Weights of a small contrastive image-text model.
Model: 6.29M parameters, 24-pixel images, encoder norm none_scaled_ws, encoder activation relu, text encoder layers 12, text encoder norm rmsnorm, text encoder activation swiglu.
Rows from block 7 of the image encoder of a small contrastive image-text model, named by matrix and row number. Rows with one number belong to one channel. Each number is 50 + 15 x the weight over its row's rms, rounded and kept within 0 to 99. All counts start at 0.
Before each channel's rows are labels from the 100 images, of 14848, where the channel reaches its highest value: "top examples" is what is common among them. Only what is clearly more common there than usual is listed. The data: drawn human figures in many poses. In brackets: how many of the 100.
# convs0: first 3x3 conv (encoder.blocks.7.convs.0.weight, 192x192x3x3, standardized in use, each kernel summed), inputs 0-95
# convs1: second 3x3 conv (encoder.blocks.7.convs.1.weight, 192x192x3x3, standardized in use, transposed, each kernel summed), outputs 0-95

top examples: splits (40); star jump (39); teal top (25)
convs0.183:52 31 06 57 34 24 19 47 34 46 48 40 49 49 54 13 21 58 46 33 61 39 64 29 66 64 60 42 52 58 44 45 49 52 63 52 52 22 63 38 51 47 26 30 30 65 49 48 71 40 35 35 61 36 43 18 38 41 60 55 62 63 55 58 51 49 41 65 48 30 37 55 44 52 30 57 60 54 50 32 27 23 53 43 40 54 48 44 53 46 01 67 39 86 53 47
convs1.183:53 47 58 20 51 45 54 32 52 29 33 22 21 41 54 47 42 45 25 41 37 37 40 54 44 44 27 44 50 38 17 51 51 39 30 39 36 56 34 35 54 38 48 35 24 55 32 62 29 44 62 21 20 60 20 44 48 49 29 34 35 34 59 60 52 42 29 29 54 49 39 35 58 36 37 08 48 39 42 26 60 34 38 58 37 18 40 39 21 17 45 43 29 29 37 44

top examples: squatting (59); brown trousers (37)
convs0.115:68 52 08 72 18 16 34 47 63 44 48 71 68 51 46 48 53 39 56 54 75 60 39 42 50 36 63 50 28 85 50 46 36 63 45 39 72 38 26 42 62 65 47 46 56 54 41 43 70 47 29 56 61 53 54 40 65 26 66 55 55 69 39 38 48 65 56 51 29 54 61 65 62 64 35 72 56 65 80 46 30 20 22 32 69 71 62 67 83 48 38 38 34 68 73 36
convs1.115:76 30 57 33 74 54 57 71 47 35 47 45 45 43 62 57 34 59 50 45 54 33 62 67 31 55 48 66 61 20 33 51 48 46 49 65 32 60 35 65 50 66 71 29 36 79 28 83 46 72 67 41 31 63 37 56 59 71 54 54 46 40 65 77 42 36 58 43 76 62 71 40 65 31 94 26 33 53 38 54 58 72 32 72 53 20 28 44 41 24 49 46 76 43 32 52

top examples: walking (45); star jump (44)
convs0.46:56 53 62 60 58 40 20 20 36 59 45 59 58 47 55 57 49 41 60 48 44 59 43 65 52 39 44 54 51 66 58 42 33 60 67 48 75 52 58 53 70 67 42 71 52 28 56 51 67 56 75 54 35 65 59 44 47 34 59 54 31 61 50 33 60 53 24 56 22 43 54 50 51 69 34 55 63 55 60 32 06 63 63 02 28 61 62 73 65 54 64 57 25 56 51 54
convs1.46:60 49 55 49 59 50 66 99 51 47 55 58 51 57 68 60 66 48 65 49 52 49 51 47 57 63 51 43 51 27 62 52 40 73 50 80 45 52 47 47 72 50 62 46 47 76 53 39 45 65 56 68 69 73 72 63 48 59 63 53 59 62 91 38 53 75 55 65 88 61 41 73 60 52 89 51 38 65 85 57 53 63 64 55 48 39 61 64 44 63 54 65 65 53 39 50

top examples: running (47); star jump (42)
convs0.154:57 67 61 70 54 60 29 57 54 64 40 51 43 67 53 60 66 61 63 58 64 70 46 63 52 40 64 56 38 62 66 64 31 65 59 53 59 71 63 42 57 53 51 89 65 50 52 54 63 35 56 61 51 55 66 65 71 22 54 53 59 61 45 43 81 70 23 63 00 61 72 74 48 71 34 73 62 47 68 37 34 55 59 09 61 60 74 62 60 69 38 36 29 64 59 70
convs1.154:61 67 70 55 55 59 62 74 70 60 55 57 54 65 66 74 62 66 67 58 68 53 67 58 64 64 54 62 77 56 57 67 82 59 67 52 66 68 56 60 72 76 63 48 57 48 57 61 74 53 57 70 56 71 64 68 64 51 64 62 69 69 85 65 55 69 69 53 40 53 84 59 78 60 53 55 72 71 62 54 37 65 53 35 62 61 65 68 64 52 58 64 45 64 57 63

top examples: splits (42); hands on hips (37)
convs0.0:43 56 28 21 42 31 31 28 76 50 44 45 51 37 46 54 35 41 44 39 40 48 50 41 40 61 36 37 49 45 41 33 26 38 35 35 26 37 39 22 48 59 73 20 27 43 51 54 43 44 38 50 67 39 44 26 40 60 47 54 37 33 28 24 30 35 77 44 64 43 37 35 41 19 50 40 37 50 42 38 35 28 52 49 70 54 38 48 36 34 67 39 69 48 37 31
convs1.0:47 27 15 38 52 37 10 27 37 48 47 47 48 38 49 37 23 21 42 43 33 41 34 43 31 20 33 50 27 27 47 31 35 41 34 44 23 29 38 52 35 44 44 37 39 31 38 42 41 41 33 37 56 36 52 16 41 42 44 52 30 50 29 39 30 36 53 49 38 43 41 33 48 39 52 37 44 34 37 65 26 19 41 30 43 46 40 47 44 40 43 42 58 48 43 32

top examples: squatting (31)
convs0.36:61 60 55 16 33 10 59 31 25 34 44 47 49 37 38 65 44 45 51 68 57 44 51 43 48 84 26 49 76 59 35 48 18 34 38 44 25 71 31 28 33 69 24 23 37 44 31 70 38 65 39 47 44 14 45 55 45 48 30 45 50 51 44 32 38 42 36 36 70 63 38 34 29 17 36 33 35 50 30 27 54 54 38 39 58 61 30 40 42 26 71 58 36 54 42 38
convs1.36:50 33 27 31 50 51 17 41 41 48 41 43 39 31 42 42 22 38 31 33 36 41 44 48 28 32 22 61 30 36 44 30 49 40 28 55 21 40 36 52 38 41 50 45 42 21 37 48 39 43 28 40 51 35 52 27 33 67 33 44 36 49 38 56 31 27 48 38 28 42 33 36 48 34 55 43 38 23 28 53 19 36 39 19 50 38 39 36 26 38 35 53 65 44 43 27

top examples: walking (64); running (36)
convs0.112:50 59 58 76 37 48 23 39 50 53 33 45 62 78 48 16 46 63 60 39 74 55 54 43 46 45 78 57 73 46 54 45 81 64 56 39 60 59 60 52 51 50 43 72 68 37 51 52 67 30 46 53 47 53 54 71 31 64 51 59 54 49 67 71 52 62 27 59 24 48 61 74 63 71 31 66 60 50 49 24 21 49 43 30 29 62 59 53 56 53 58 61 16 45 55 60
convs1.112:53 70 37 55 53 51 57 68 41 56 68 71 48 23 62 45 63 71 55 72 74 78 44 42 53 54 30 67 71 76 77 61 61 64 55 45 57 64 60 64 48 75 35 75 49 70 53 58 50 35 40 65 73 60 82 60 68 77 52 42 48 53 72 37 48 53 61 54 78 45 81 64 50 53 43 62 60 53 67 01 66 63 52 48 65 38 68 52 43 49 85 34 11 71 56 45

top examples: splits (43); squatting (31)
convs0.25:43 23 18 40 38 39 49 51 38 39 54 50 39 48 48 40 39 51 36 69 43 30 39 25 41 33 54 45 19 14 46 58 42 31 62 65 38 28 45 32 46 37 15 27 33 43 45 30 41 75 30 44 59 30 42 27 54 30 56 45 40 53 47 37 40 37 44 54 73 50 25 48 33 39 12 43 38 44 41 23 61 58 51 68 64 35 29 36 46 38 46 48 44 69 53 50
convs1.25:49 44 45 31 51 49 20 35 63 39 19 59 30 49 51 34 37 44 43 50 44 48 25 55 42 43 58 58 43 35 50 52 26 46 38 04 42 35 41 14 53 43 45 09 49 18 54 53 41 40 46 45 11 52 48 25 30 49 41 39 37 60 41 53 31 38 31 46 42 56 38 31 56 50 21 21 54 39 45 26 51 17 48 52 35 31 44 40 38 43 25 07 37 46 50 48

top examples: walking (74)
convs0.55:70 44 47 73 44 39 04 13 33 58 46 62 56 38 54 45 64 70 66 59 65 68 14 52 59 34 45 67 56 57 54 44 44 67 63 36 54 54 56 31 60 66 48 75 47 12 53 57 57 62 47 58 52 58 58 58 32 66 61 64 22 63 48 22 64 61 44 72 29 81 69 54 67 66 39 55 54 55 61 37 40 48 52 52 41 67 63 56 57 53 42 27 40 65 51 58
convs1.55:46 64 23 44 45 77 31 71 53 69 47 69 47 47 58 32 56 64 48 48 68 70 28 42 53 87 49 53 48 61 73 56 38 62 58 12 32 54 44 50 24 57 65 41 52 47 43 44 48 45 43 42 78 41 89 53 53 87 49 51 52 55 66 11 48 52 64 55 79 43 59 59 44 36 41 58 57 52 48 44 63 18 49 54 54 52 62 53 46 45 68 50 55 73 61 43

top examples: running (36); hands on hips (30)
convs0.30:45 69 41 55 37 50 06 19 38 64 46 43 61 77 68 40 37 63 58 56 59 52 58 39 51 41 55 57 45 63 51 71 14 56 63 37 43 69 51 32 46 60 52 93 54 36 57 45 70 73 43 62 35 46 60 70 55 30 50 62 51 47 40 37 68 60 34 70 26 65 68 84 45 58 34 68 65 48 49 42 19 65 55 11 41 69 50 56 57 61 43 58 34 60 67 64
convs1.30:61 76 58 53 71 69 40 64 47 59 36 48 36 54 58 63 73 72 63 54 73 63 60 75 58 78 46 63 62 34 57 64 57 74 64 58 73 66 55 62 72 63 61 42 67 16 42 71 63 60 64 59 59 71 62 71 53 90 57 59 67 62 68 62 56 63 62 44 20 50 60 59 79 65 74 60 76 58 70 80 47 66 55 43 57 49 60 58 48 50 50 68 86 61 53 59

top examples: running (55)
convs0.94:46 69 38 54 44 52 17 25 61 67 21 36 38 47 37 30 45 83 61 61 50 63 41 54 59 37 60 50 62 62 44 20 55 52 56 06 35 41 69 35 47 41 73 42 31 37 47 67 45 46 54 54 59 42 43 45 06 91 43 64 55 48 49 41 46 56 74 62 26 70 60 45 65 50 66 46 40 46 38 71 39 15 60 28 46 56 63 61 38 53 67 42 85 61 53 53
convs1.94:29 43 43 39 29 58 41 48 21 51 44 46 47 39 50 38 41 19 24 17 37 47 27 32 51 64 46 29 44 45 43 40 46 55 44 05 36 27 41 47 34 26 33 49 42 48 52 26 49 29 41 35 58 45 43 30 58 16 40 44 52 51 41 25 43 36 52 35 49 20 46 41 38 45 33 38 36 34 39 35 38 18 41 23 41 50 55 50 49 44 53 31 29 58 51 32

top examples: walking (37); hands on hips (32); orange top (26)
convs0.59:54 77 75 51 58 37 56 51 31 35 37 64 31 69 55 42 80 79 35 31 59 53 20 57 43 59 61 67 90 51 44 65 42 56 39 68 53 65 53 78 55 42 30 46 50 32 48 78 49 16 59 53 52 72 41 68 58 99 45 36 58 54 57 39 67 57 43 42 58 41 64 45 48 54 73 57 59 37 47 61 85 66 44 75 43 44 56 38 53 57 59 27 56 35 59 62
convs1.59:51 32 54 68 54 51 58 56 63 83 58 47 84 48 58 60 31 51 58 71 71 45 58 60 67 45 61 56 39 65 39 41 64 71 67 44 63 40 53 51 46 54 61 56 45 41 55 64 70 54 63 71 52 55 50 49 49 47 70 71 54 69 61 54 51 56 58 81 32 84 57 70 84 68 36 54 63 70 61 40 34 70 41 31 61 84 75 69 74 58 63 58 23 73 58 53

top examples: squatting (32); waving (31)
convs0.98:62 52 68 59 50 73 21 31 42 58 31 65 53 67 68 78 61 58 63 48 46 63 49 47 59 34 52 61 24 46 62 72 00 61 53 66 56 55 47 41 55 67 72 69 64 43 59 56 56 16 48 65 42 48 69 33 57 34 60 50 52 57 32 25 64 64 56 64 52 70 72 69 53 61 45 61 76 53 66 47 53 71 44 34 46 55 60 49 50 65 36 50 57 51 61 61
convs1.98:64 68 39 54 55 49 31 16 66 63 00 52 50 52 51 82 45 38 41 90 57 53 48 54 57 51 47 59 25 61 51 54 50 60 58 51 45 45 40 57 36 51 55 30 50 13 37 50 71 82 53 49 40 47 63 57 51 43 47 58 63 52 49 72 58 42 70 51 00 68 47 37 75 52 46 42 62 46 37 78 27 36 39 43 50 59 60 63 49 39 62 56 77 59 46 62

top examples: running (94)
convs0.101:62 43 58 71 60 31 21 35 30 48 38 54 59 51 60 49 63 48 69 42 73 59 30 60 52 65 48 65 61 56 62 57 47 62 54 65 72 52 59 50 61 66 29 57 57 44 53 58 67 61 70 58 30 63 62 88 56 33 63 63 61 66 41 47 67 65 24 52 07 47 66 65 54 67 43 69 54 58 69 31 35 63 59 15 36 67 57 64 58 54 29 32 29 57 66 59
convs1.101:60 60 39 59 61 63 62 86 78 68 56 45 54 70 61 61 57 71 53 58 74 60 65 58 52 58 56 53 71 66 44 68 81 69 67 61 65 56 57 75 72 52 66 44 63 34 52 57 62 65 58 58 63 67 53 68 51 55 60 64 60 70 90 59 53 57 52 67 45 49 61 74 67 68 83 60 66 56 62 57 43 72 62 40 72 55 64 64 55 49 68 62 57 62 52 62

top examples: walking (30)
convs0.139:49 56 57 64 64 49 42 54 15 24 51 52 28 66 69 56 84 68 57 56 51 54 07 50 52 77 54 59 53 43 45 68 30 54 42 50 66 42 53 71 58 65 20 50 52 33 61 64 57 28 68 65 24 74 48 56 66 70 73 31 69 58 41 21 64 69 24 37 25 43 73 41 37 56 36 56 58 42 55 37 57 38 43 49 28 48 47 39 47 58 65 12 41 46 57 72
convs1.139:37 61 46 60 57 54 70 61 77 97 31 54 61 55 58 60 28 68 63 58 67 56 71 68 46 59 42 63 40 73 58 45 66 58 69 46 39 57 50 64 71 58 86 52 44 45 39 77 71 79 54 62 51 71 71 37 52 55 65 65 35 62 66 64 44 59 72 54 70 59 62 61 72 48 60 74 62 65 58 58 36 66 47 36 58 77 50 70 65 48 59 71 39 62 56 53